From a checkpoint of a small multi-label image tagger: norm layernorm.
Rows from block 2 of a small multi-label image tagger, named by matrix and row number. Rows with one number belong to one neuron. Each number is 500 + 50 x the weight over its row's rms, rounded and kept within 0 to 999. All counts start at 0. Numbers have three digits each. After the name is the row's rms in percent of the matrix's.
After each neuron's rows are labels from the 100 images, of 14976, where the neuron reaches its largest size: "peak on" is the class under the peak; "responds to" is what is common among them. Only what is clearly more common there than usual is listed. The data: larger renderings of crowded toy scenes.
# gate: MLP gate (model.blocks.2.mlp.gate.weight, 768x256), inputs 0-85
# fc1: MLP up (model.blocks.2.mlp.fc1.weight, 768x256), inputs 0-85
# fc2: MLP down (model.blocks.2.mlp.fc2.weight, 256x768, transposed), outputs 0-85

gate.245 099:520456377461543527495461491497543454506456466449474548456556440432540587470566443352484521408477464546564433527465485501524525529518469440500464425516636370480493504516460513479512462560622425456528531484489498500382556519471550508565587499466456524449600453
fc1.245 094:491507599458525459464502449477353415474431572519553473506412616568434441517460608629482517502551462527387512520558538472553473525589515402512534501459525463470561382536464457420481525413446556519466476533495539571491465453533464527448443527501541462457510495
fc2.245 097:518583485494513572523470461545446483598549431498494478443480569453547538562501580474447537562563479525528343490565584476463480436559534484470549491501506432591449558600480571526490401524453439519481462507500526486479511582449518533543487489469538426535514460
peak on: robot
responds to: robot

gate.741 102:521511644470520501457496509582533497471478508462521474518401452516476555587492441487499486493498576436547531416485527514517515454518555476485551504489529409416577478421522575531440584436443572548471431559502467496500464508430457511447490504514499568501544509
fc1.741 108:509496555494495484489550533513431535588512505436465443477496431515479594511429415465436525455510559426610548480414567433453449516476496459560476425537622433528524503531489410557416495444463528507572572500501498481530515416471478515452503615560569455536458517
fc2.741 101:495469456423467523503435519495403482461552512525524518502442539610469447514506497543480509452540480502402583488595606442585477541470415510500498564486559470586485366522478476529454495480467503535508482510418457490466588464566503525458546436612450491521613473
peak on: trophy
responds to: ice cream; trophy; bottle

gate.84 097:478373504470491485521569477460564546560501485581536440586458480478483437480460481473486440552521466350567499517525458493481504561448444497560456493498525465491635559603453542497590510480506450504482585537577550496541476556588467596507512476460415434382526513
fc1.84 099:457467475427462550486461493459533414544551494526488466439580491448459475474486604551399597522449504424565555470394545525487533526503607504455574451419469476449575459522496479499428510531448499491438411486497559531455543467545532611477524603543443560563516440
fc2.84 099:536482474517514588566523502583472549513536464528506517540457500557648603482477577431429444463428630600473618486513472534501525539527472520562568486583406497538545475453500494509497591549488524530508514459508505491446532578505518523555401504484493500475545599
peak on: bottle
responds to: light from the left; bottle; pine

gate.337 100:487476603473432490398472516601511532525547476496480575498505400524643541445453476504546443477415493464502548427506433502416540501399417522507490444493534350457407526525564551543537474557435521449415439507634539571518344471450508417497605466521528552420477484
fc1.337 100:548559523438469554453381555602497508474518412571469533429451398479581399501412485388477499426418487497482440505419495424475508554565454505528551506494488463456403516496457482501482458425471568553589454414512524492534465478579521456444537454467442455446488560
fc2.337 100:475497550446586410449431467504441527549500480480476575549500459488411530488489485563510476532510465493456440432483498479579469530564414531492414426536509502497533450498515483540565480493529438485484401500472514487509595443458522545515488509483472484484479428
peak on: bottle
responds to: bottle

gate.326 102:457529463454503516514457463594469556546450433398526518487479462469466509518544534548438466485420475478414567550566530487414445505535408484401457504604491458537507509465452502594456447444490426552495465427426504508481457473459464440525465444508524532457564511
fc1.326 100:512437520573476453557516534522490413491538549473505560546431463484594537506470541539433473397517514547451591381548463489492546536543456522601539481421463576484504526589519505410509538483475521519447498579551462482603501457577501454448344476575490484529466563
fc2.326 100:449419521528539435445492602580523608447463461520449459456495425528598469590513495575610342583507490482436575486474578458482536603500463473507562528593549510412530494488497565501503467527476530525540481487510491527490582508532538565530475509384517483483479483
peak on: snowman
responds to: snowman

gate.219 094:557505480447492514565493502518509480589514507501561531483572384378500523551495509557519532393547531413397523437429472413583517456463528522485526536506465459481565525541522558526419439561550503516510466499570581530468492474517512511517508354572518564572532459
fc1.219 096:553530481499522490436381519536457472489591539512500490563451489497415547488547533444503470546517550413450425423521457490474477492490532538475537544482480501530497451501579524545509430496526551513462538558515485395489520549594438422555528581464485459434506476
fc2.219 097:490576522550430566524510436510341464443505529557472509490458553569412470544448477610544438478521577599461350483488561499434524391462480439495545515415514413443489558498457457592516558561446554506485433456422482460495437497444453428532483519501485490520548544
peak on: bottle
responds to: bottle

gate.418 097:556497470465497501446545477569518554544485493622480435415547561573423464541465491595477503543483530475540638511477476432481532480447506372491549503512552506525428478480436473496495400484554602488431484488463431496513510502402551556410476487498485538445555562
fc1.418 099:505540520574460469467484542585566496512527507560486399505499418462424455415606481506491441528473445540556388523512452472482455460603493490499483508514532453439455510540552548495517354499528427655517462504476492491468480493531547547450466483419422476392424552
fc2.418 097:518492460546479505574520430479505388530556502539547424473494444510488520509514491479501493469490539551469505625466423415490539587458473482534608493478581402418478503401498545491491428525551466464514465483501549517422622441607460459493448504522546533465494516
peak on: candle
responds to: candle; mug

gate.744 101:538485540474510507598502483564626500528506521470438407483486479585462471457408431532433555492479413567418461487487533526471481540492427531482530404533501479451531479509455498580411478484600479503461529342473497505507488512548476575493410559474582464493546485
fc1.744 102:447510588487497501536481504499518555549454499493417575490488510401528538521568548463532420460433436553575553514510532578509482522457539524524495592498489381532530455460585420528611526547477590430583492563521509511431507455563519518682573488521478509504460537
fc2.744 100:467525580538583488579590533564512500504571416506632485528553513586527526485567522449510533513569522511504516486459543571401530423546514496486379562447577524454440616446417523437481515445513460415494536594603455573462440532454488513543447526569472468440488485
peak on: trophy
responds to: trophy

gate.71 121:464488506557460555447554520594486570493463312518505506562452468536554499604574532506469525474507508542448494448520572492442533425455488543512537480540511547525485434558515474462509488452456563587557462514528565551561486581548465495495645488454490489545487513
fc1.71 115:439432515617446521560552483573536515481540418477553464567476481500532486545550534557448518549500536497450480495492488513459646505458532545582443524531470521604517556422502543472460506486485496567484475498541604612515445590442466454475501499411519550526485497
fc2.71 110:521471496529423513505428540515544424550551502481465477473543430464450502503388537475430511409533518497600569551498535492452513534463466489490590438459450552515459358583561422512467471424457586546519489471485521464440489486474417477505483539601439458530479475
peak on: flower
responds to: flower

gate.51 096:526498497499456555513449472544586591562519541520472498443478431639459416516521587515553425527509479409536489501554485522519376545526469427518507538526549382462498443465507524484526476538528544493528504452503493490487565563508392447553554533435528484491550546
fc1.51 096:465515505444505465455554519471543512519554385464554671613467494467438484466535429501472510480517477446514471504498495529425536582468577515471538456518415583477464493524496515464480510517458498552477476532423501436579467434476513465483469503549496471433477462
fc2.51 099:457472603506601575445400541426504496574451539548518514537503501470438481479496515479444487514519384486578448554565461509440501470423454548437549492466476405505424471458421568512566479487539517397533491487437510557511566514583620420498564506560484534502620522
peak on: bottle
responds to: light from behind the camera; bottle

gate.469 095:490477526542440476479485509557578592484476566465465493501494425467593547533521370449497455534352445493514478478514643485574555507483419499462511551482536410516516501476521441559452554583478473508544497566617529557540542501546500476543478433320485541507536548
fc1.469 094:492475541607484507595421494338465496487502538479545459585517494409436399479517475512465534535448439541433486541433538475517485534529548590449451557455464517510459488474465422533473530557541515539441572482481475504540565533496445488413457531489514551540514494
fc2.469 101:532542475460550590570488517565469561490514379496497467520465517492526447454481495507434477556535426496481550475469559479405512396452470461562518525476497533551523510417478494425504546548387581514492513422553491515580539583537495584471462578513448473501416493
peak on: bottle
responds to: bottle; snowman

gate.370 111:488623458424555472463623529478515556497468447491496467536590437486467538487396422493498614501468522530616562493496488528476507450537447525480510535495557527362590551458514507473566496587490501381603488448553566555447468605581481574603500556481539460473464500
fc1.370 108:466596493463475527427566456550528456495465472489451486551558453506522514647442529484569566451432472520629516513483489609353488488526520509476466499495409463446628521537506537528539547560522538401566414487548547538503499591582434494607550547472551536525500534
fc2.370 110:503629502515511587513446543474557367554512583513515483510471476529524436427514467450463547484479395487555592517547442523485545513505529460508692518505496512492475520610485485440478451458475484504490473400478519529565403500475504431480484461534442484472525533
peak on: flower
responds to: flower

gate.7 100:569484408542549449443509492515522561583447529451428542632411430582467511480401497436533551449565496406475634499449491559418443461505467641433479436530527439525428519422517505479574515506519469503436540532571539543500554436513453532581496500467560442510521512
fc1.7 097:460485616518515468518538468515489524380455522557472603425537525498511522412474518551403505425491437520494478488541513450507433417510503433519551492524502468554543484466519477443508506441457464436569512592516498593487492520548467563468464595574519524472505613
fc2.7 101:557395606542518456438466540571476479440464512504627639565541462562479490497489527472522455579510531528558466483541559492501449438539491444508402548512493420461532494500543424455529520459463519524544538430508507431434515576546511532494447572456523515474517445
peak on: snowman
responds to: snowman

gate.397 099:443442411567451458581518520547532489604616480602530547398381482605553535586542542545476523468486467507436518488591412511455496434518419468531565536538576477440418480424563494464500524466519544411502463533557569594545423520517487411511549588555524617473520559
fc1.397 094:491449526427510503498492481487522380439542521494543474424479463469508575451518567449508524474469545487530457511410471567420584515520456507529445474545461604515577558436439509422458506494567544508517506451494548443446526404512437565475461511511550508485463541
fc2.397 093:464451517494484423515475498471565517484386521496471542416479590469506594466463484511549491429574514463574547493476514653474546492460520486537513532580446430497540505494465529507520518536412525473467468473548474537489492507468397534531418560497508507371505433
peak on: barrel
responds to: barrel; largest object: barrel

gate.619 100:478490538464520473537399526479470470540567584460501537505557438464518406537448640466552476514485558529518520476473555554507491575553433531459451525529468546431474469576458412478462399401486513514505558522543486522523454507493537520531488447541499489483518525
fc1.619 099:581439408563514511505506467480467480520437554491492445501371446507539619515463395541510463448433565536521448548458563455508615418444597494485539502495446424502518489428440502518509572496555467443553555363422563484480504496498462531519565484440554578559547569
fc2.619 100:526442534528496548533435564472540484441398477518560436521544515499504531570518537432492529512482551507504454484477489537560530524489428378575430451510457545626498496461498454525549508477423620538443502401551565488485483572369525577562481521451463474537474567
peak on: mug
responds to: mug

gate.318 100:524567565519453382549495487621500557577455542498494422491505538532523636513500412507508352449528484460566528519614499489512450452463498490577572409546491347484502514415534503500487529408529437516564433542584492472519511497535413428598474543542507495505518528
fc1.318 105:445476505504441511596586477511593523373502566558553541443449469514539559514503497503526451461459500531468521495545443538513555494516455511447501471550461396574528507469588494441452451542496361501465472541430483420443486542454525501451492500439501483556493521
fc2.318 102:431479426496549548510525411556501565511452598524443619494551511516457544597484543513415457401579473469474454501486511435562517555535475499520521519442515519433548488538477557525558553430547503520448503538486338516454513490483570461499478420534485385454486488
peak on: bottle
responds to: light from the right; bottle

gate.627 095:526531431570522434512478484498405547478485441491397566442443457513603425451515511635560515516467492483573534485494486488607522526516426354455604575524474375607576434438535576522520416454486504459517524509505509483469558518489496496574573507548536523434520542
fc1.627 100:465490512521436517485506493445570483530555494448560542458628471425533574475576494511490525583451516431481402526510474436449536465525597484525529570545522492422498518572444467416570501455502425551544487452509533485531464465452554567541464391461545497471442522
fc2.627 103:536504541467505582488476533490484493408554605496437576429453498616522541490511392426525536483426587559561495481512526500618660478491511467515428421454542492536463527596515406486530510514537565517499539434519505456461481400432461600408468561519469486530480526
peak on: dumbbell
responds to: dumbbell

gate.286 104:527531539542543467441493554522546571516522403440456468574561456459565516375435519493511490479499426541519403476415474489488512544480417510437352446559498480596476452510468537602464493501436567528467501493537597501503520542547516506569524543481509522510512545
fc1.286 103:501547484416493475492418517475598480620496447498531539452423423569437605533528490511485528518533523613582448542473505484524502500412534556476483475576383434518573520491555464498511504512361490517433522562540484524402515600406580580583593474385578531484516430
fc2.286 102:498432517508513535521480468452477506388461435417377420460543425417490449542478461447536539526523449545536614588570482511433561591484441600498527444544604494528475419464460491499475472468471494487410466569507501477558479513459421503521467486486507499519485537
peak on: tree
responds to: tree

gate.33 101:495521448522529522486453508534447476586510460458517529486521573536516442479539435451532495388539415522489475527590517503497443462520577431518481430480550526481439513382587459554485510454434451502564476420510451532526388554480497492448462557517529524510438514
fc1.33 099:456582462463582542555600517502499435494556526492534536527414545548482547577496482565454441498528506539439523536630467491488465488549548498559529611530444531492469593468585419477483428468423495480504457515552492469574527568519441494520495581515549523395419464
fc2.33 098:476572489582399514541525577566468510470559587495476484553502413433485434514506482498560534463479519510400471534436518524481536559431468507514509579398530502498453451489557583628469518483571416539522537579446442563566450455556410617472603396522527544536507579
peak on: barrel
responds to: black object; barrel; largest object: barrel; its colour: black

gate.403 094:534457446551486538501459511531560580588474451467529575534526512440501512499533424442474487523435434504367448507535559603468536513511517482458492519452542552502454538557509425527534530514496521541505530516487528510494485490511559545479504553457420473438433446
fc1.403 102:528521517560449557622404530535543348536362482462523457440514577520603400451555602514472481425471375583523443573547422446418531461490567522493439483565561427502545548526512473513512493503514437481497441532514489521464529508542467495479516527530464535517506498
fc2.403 100:446467431412542450522591558380504431510544423533479432414478477497571597449431561454574502438425544484507648416626526455521512428498505483496441524552471529416493446491479440434473495528419506534526500522540579546552461470498448479605502569494448512498521518
peak on: pine
responds to: light from behind the scene; pine

gate.242 099:511514594428531567475619465486513504495551553462567486568612435514505587475529505614505516476545434477438501529564504481549498542471443477559529382419553471503416516446536463454507470476443476434600438559490458469543479490540471547496389431550588565479565458
fc1.242 101:539543478407468590522668437543470517510418418497476466498481518564456517498580535603551578521500455455409511498517446458453505486551513539465525488539465482525449493427414481513435519455518530480487487521457514502542524444508531470544487391492516535487557468
fc2.242 103:476507387396461519473461545601494387486536433483477477562508521464579495529516482503465568616536492502463617488505493535481414426465569488485453528480499452506440399569577560550493599514376530520435582555490517554510486508505450595506527502530440556483426486
peak on: trophy; ice cream
responds to: trophy; ice cream

gate.490 094:581467532428503435485534538518518618548482588518451439546534569504527534515484449488493536544567476490509528562498592427500455560502661467537545513519418456475509461541487548472491468502490524408540359540484468526382442481422478477498492495415525486478580452
fc1.490 101:560581474459466507558455424556564421514405392517581478454493469495455479472629539557529557484515472464459447420571457554496553514485516547483458522463565516580553487496534513580486457464547421524528626498534508511471542546500480488491533474442503591484546497
fc2.490 098:418575512450502555505544571414419439551548542393440487482564529442561465482490445570506525494461489527522480446515460437433484470524523540550495519597451571541558519488564561498568511443529512526407597580480521464386448590477550575492568432443451590493502520
peak on: pine
responds to: pine

gate.465 107:474427527479533540518504578461518518436501536531396439523387523544602482570526437470418550461540566442582388523544431588425459473499535494506588535561490486565480515444480467507496519493495504405546523522510521439467418522444486507526518475494501543519576481
fc1.465 104:547538612503524502529466596480529509573498497495473422558548475514541470461538453424456407525454558498531580453548461639453495495430508494489484522406451491547497489495558549564534467381446582428487494554577609450407530504448464501506445539522448553494647493
fc2.465 101:536517496456554533608594516520489507349529449451541523437593451446447488450472451485489471553446446513488483466546507487581505478423453523512434562511541501494454470527505488608541621526479565504529504498513524552477509460468525471447576442546525458548474476
peak on: car
responds to: car; its colour: purple

gate.172 098:525504574475504384566609555539524486539481494498574531523478443503453532427525532442493419498513505422544512513466551463436476492487518534465498455482480485435503472573432521451466404479494497549531476466456439482475550479473474581526546450542478549517501427
fc1.172 103:513482493466534541488422464413542555476467446554468466522547496474462476495477553527497536558551513468521562571502510464500609405541581521458604481495528464470532544597466476492559570492476567540473574552559476541509520499470447550501463559456516382477505504
fc2.172 096:550477486558531470572506546561526472581464538522494498477481385507509509552473421389593528432536477471489492558564547505561560462495488432528564567503484527478576572505369564433452502467526587486468472508481626530569475503532524476550498519459436483461517548
peak on: pine
responds to: light from the right; pine; lamp

gate.283 104:494569524448530477496490442567425469469320456369493409477432476500535482557537525629534518460467514485493526466533524651477469482545499479486473456543510502511529430489524475479495461483495475527522430535461594581430466514473502565491526452606484527528472549
fc1.283 109:531429544534355529528514530449542577449471523392543449510435505479433463484551433400521493475449492493554555475514502437516456620497571465566499546550433429544491440519460520582457475529415557521607495487465505510441434566428478511493487529430541536497509550
fc2.283 103:482484497460452461434418472525540499512542499587508463513535458484545438503472495514523591584534523436524484519574488571558525427502467542447443489396519421516506476482519525595542537486583446513533503568463460462526423617425458506545473535497542477489457525
peak on: snowman
responds to: snowman; ladder

gate.248 109:561525541539462448486529450493472533508383502442451576463522448570468411436434471458468439494429547502483510478457508520503561515478471544493458442481519487559543392539471494487464458511586470471521531531544549395485485530412474454514527540508458578467455544
fc1.248 109:512465442460502476505489467541510493512457447521602487523486491554516428482442445493544553490428519380561515411548515530519499483512497464512512525458510490491497497451556517495519561446545571492477458565527422663526551516497456562492509497524520549440434455
fc2.248 105:523669500542470448466551536549473487605545505538598527526478485489451423508559481476510473470506485479474473535430504447579464523418475530514487525477551469521461503589532483557514551485480572435539577461511498405355459522458567484563527536485454472547424435
peak on: airplane
responds to: airplane

gate.34 103:466541487442464635489483487612479537467503487426515452591521461537399449533463547549513458449503500467507443413403485481491512499476556471547569575572484499392474556441624472424513451509496453556479468462580463519509436487425408565480588463526529561399428550
fc1.34 104:453521507461542554517513493374558511513442486502424447466443498511512566469528541527530526555494446496470602491557495447543476402570422430471464458471532497464484503591483531537552487501480491565500422563457505534517489524468483482493411545569500436497499492
fc2.34 104:526397419509525480478542513550573511514494424503515512493451555501479603547479486507515500540537452559505554520506472531578575456417609452519505520449542510510455461502341308492468481560561512504511400505453488470549450492601448483475511525586547482523508528
peak on: tree
responds to: tree

gate.280 104:550480562538522549436499468465549522525600485443514538476477494532600369557518464476529518470480517541503494528529466436586411445429422456538476580488500571459499573513542470514478507571534540487426471516472507440551452500528471470570497471553535496390570475
fc1.280 106:567346501551472409474503495513459495521547464387477515493504468481470509547542575532506535472478487616450619427530554515508516511498474466530564483445545468479495583463443541507531466498500540533477502466506448485575532404481450514495558527609570481452458495
fc2.280 101:538467499520459554442448466493475473496484458567512659525526528485520506489525514521547475489458471605512528514553524494460476479502498456461633529571502486488502508492547452609532509547466486591463514449485505463554460462612521381537498449543484447488503508
peak on: candle
responds to: candle

gate.360 099:522382536500380513562499433500551529518479476557481457513553564531524508434427500511485527472483539524494496445506509581552470530510479459464442419460482474523470492478502468528356468454583467532493459453524545576422548559488575423541485522546504495506565478
fc1.360 104:472518526486527417438547576536522539543476366498454451537616589471419543571609478533454504455411491496542537412443541488469443503513445480595566546495433556495597594520562463465463440559439561488502521479544513521525494560515437473528514471467534523499488510
fc2.360 101:458540505536525519537486530556542553518507544417535481490535440498526468463513508459545537482521580499493320480424404530537566570450545543395407442484504564471558433446511505463527479433510601446512545482502570501478479487532483605466454478476505461437457477
peak on: flower
responds to: flower

gate.708 093:404576459487504580540605465591476493508483544518522446494551446521509566480570600432450488447334465403474490453545518502523512381473484448504583454499456518572562425412482539438468470476455437510542462535556536500480459427480503512486481451474521498373578521
fc1.708 099:530444459449524548499491474476461486437483498518465583479495517451516492518462514496481561463520572450534541472431416417507510603520527510568586498539511533539579458542503467529505566537513478567528468472505498527399510522536562513373441502588512527563489469
fc2.708 098:539539506376491555540521480553424511563549569533498495443534507504558454578503471393582596511471464469493466559515528497520472390580462471582590457500502485544531544484488407555415549475492566490529499489419585555484499559527498491529534519406507535532513513
peak on: pine
responds to: light from the right; pine

gate.489 106:411463479500493454558473531534455412595571537448482517493467410464524560581546514576493506480478474438551499458463398507416467508513519602403575482451421384427564480455530516507449472491532513453554399445449580525507546477439373534464485483497526601476451493
fc1.489 106:538450467384441563507509421474567576443537489460437477542445504391495441457458505491492534503478510550403563546566459560519497419543558472526591585475503474441479573562554493570497516487457573546493441546459559581511540508521452595561461628484507520499498539
fc2.489 104:529526448528414536490526565595574469540468562500516636493517516492421498439379448486360497578491492488489503538481407545492418518461507462483439561497569508456479495551498479530394545538563537469508528484450448445518436465402451489518463424551439460458478466
peak on: snowman
responds to: snowman

gate.107 099:519424497485441529535489470495464527427477464529522590508408519454555439465567522571494505487546389565607505522528464469547448522473462520584519512542516523419486485551440428507616527444524588368488443529456470493563539623536504490479531454476498547522503508
fc1.107 101:525402615460503529446462492450470562495458448388561466464436477534642490428420472585498489418455471423513440516478515470488475488441531546493554465603490473438407480548430494543584538478543617516500467529528542483476581601506488461552454469386496456502500531
fc2.107 104:506512489472426584476488542427487574525515593481409514553548408473541463568420511555476439481479489531563482485458521481465505556473532518468534461488549521485485419505566477481443474437533464432475499424497508461432551513543444516436499488583494461537511547
peak on: robot
responds to: robot

gate.129 092:484544549427467430567479495510562449485542514529487537487507463403471539499525446557456357480462435566482507464590467462446533455431468539576504507580498483491459483445585579466494439425581556483549505528545477467451519532543420549516478582479546417508487548
fc1.129 094:512599461545600475556491545465518453511500447434543447502555398575487486495554436579559494496475495473544495515471505500441532540406442496473474536549536503523459407502492513519487404459498477498417419563517549513391518567537523448520545489486502502396408552
fc2.129 097:574561512433498525463521491350488489518589572531444553570482434437484512418470464507525374529560508474481602539492561463561483438543552450468479449444519517495534515500519521552518504507490486453619565432494556526487537431575455565482514560508528552526448414
peak on: mushroom
responds to: mushroom

gate.691 097:489464484448537507603483468482531543507497598512557462503530498555537615522476553577521505471441475502400508490468457417546450463464526532533602498479541469474528528513514481468533503549583391527490541516418467572534620524489429560494410488492455640501371453
fc1.691 098:510453511478506471324532504457487598525501478522561481478511508560510582521487470548501536490438406514447398476489525468528522468499566428444553447537490428551515524429390432438514519525485457528442498514437586576511487504484543508424501505508378611573456527
fc2.691 097:514476452615455618521426412556455461456513492537523518532447369509494485445539501577545511435496517522523367505379451496491516503517505486390568466448483525537557513520557492461456505541454405554487577536546531537513415475472592401494606516480578449475537446
peak on: mug
responds to: mug

gate.227 104:427522397500451574468538479577574487494535479451461571357480439562499462511521490620568516431439524570473521496561536415450456484525470463517505466456372472459535416463536538509537555514463474522551491451496451556536471466506584392412563481491520469453496602
fc1.227 112:481441479504525445551523489520481541494529477542526525458393570496518584562508448398440590483511471555414463494557456497512475588590419454516464611495475547499513530542447603603429530479596606483456477483482507514525477427462406451452531402537541489542535512
fc2.227 101:464500459533504516478512504610595488524518578538511461450575557533580558485529580491517416466561535436519433440468510529524512556548564485553473461479568463520641494534400399396544569476425526485533487469471535543544450562500499449534405557592502575490568517
peak on: mushroom
responds to: mushroom; largest object: mushroom

gate.203 100:575524419514515529561447518524439492545555541479503565466456477509385401499470510490553615568504492545431547448473507477478552597451557525492493528562495457508441464520475499505543508525534586522447509583568543573534550520505489482512503428471576534604505505
fc1.203 098:446516496640488523536454423515460514554498444459519573611443521488436424414446479432553551412477405514529488446463505534472529536505566372467470447552515493521525526567444552492610467561462430469489523507572565583420471481560471399457531409465511363514507406
fc2.203 104:424533546462544518516448460461586420401464508485497494496486501556563489429457433511503451480508506470426591611489481490420479401501511492463394468429532407452520534496540510469482536520495477582509518447575476446510506527557501491456535465487467553531475472
peak on: tree
responds to: tree

gate.37 101:522529387532444471444514523533485441526517532512539540566579467400541472430495508570489424450480480584558481524435403500451488505491503481449574548497444471458459503478577439495506556442458480493441469574594479413487474474454466424442599586504493504501470550
fc1.37 104:554473504544496575489414571492457400500480473480503575522502490520484548500512428632516427554507519551515495518536399413518405470550518515530571474420570490482345481546459381502440517476500530504434537481505499486495485453478459462525548549490560557488454590
fc2.37 101:603524559475466542501523518545474453576525497517462488609515447426548481456443532536457515450466417530493528596557509414468511505526333560473561512487435554561510514414477431598526571508528476524490460482440574564582483385576475491493508518470483559608596526
peak on: mushroom
responds to: light from behind the scene; mushroom

gate.386 107:518440502492409472433570545493563562501440493510487439465475461542508574536404524511540446536534530516575526491586486535599424520486515504427582509447478517437521541493508540554403465466474473516497550516422456528539545472452574508489410555518465516441578467
fc1.386 110:464411472544543466414554475447528506553463523440510484533404488529565560569492512617451471508538443558525477564468584533612530480541503519448571419586566448516503525485453525606511467494388453498520476469444499499529522491462481472491509624459499486451564472
fc2.386 107:547567544496437447523431457502545525526504508495565533515500428511627510517597532476553495577481574543589512558385463505504501515462488486552486522502489542523547563525429469573460507455437527476487520511423447666514522510476522394506517481551502474557530523
peak on: mug
responds to: mug

gate.385 088:674504494514520523536448470527460535529487512560533544547399447408496407445534501470504516528483523517497601449461429506521525533458441486477400412457457439460501516484481358508488432460425538584504510485558541451546574561379591460499576487541510488384560505
fc1.385 093:523461544483470462459469427455559464457540529493453370570522503558509510504515500575525455474459535464430467502481623537466524532474623487416524441500504533509469441553485566502453532545503564540492558496518516511500447555540572529506512497510561471541462465
fc2.385 098:463558425618497537504493474557548579484477511503507534493574496506568374520452499492503508487477508567532459480565575574490525548456467515389556506394575543437517574488467510580474547428523495468555521549437548490521519512402546573426543486406496446462522508
peak on: tree; lamp
responds to: lamp; tree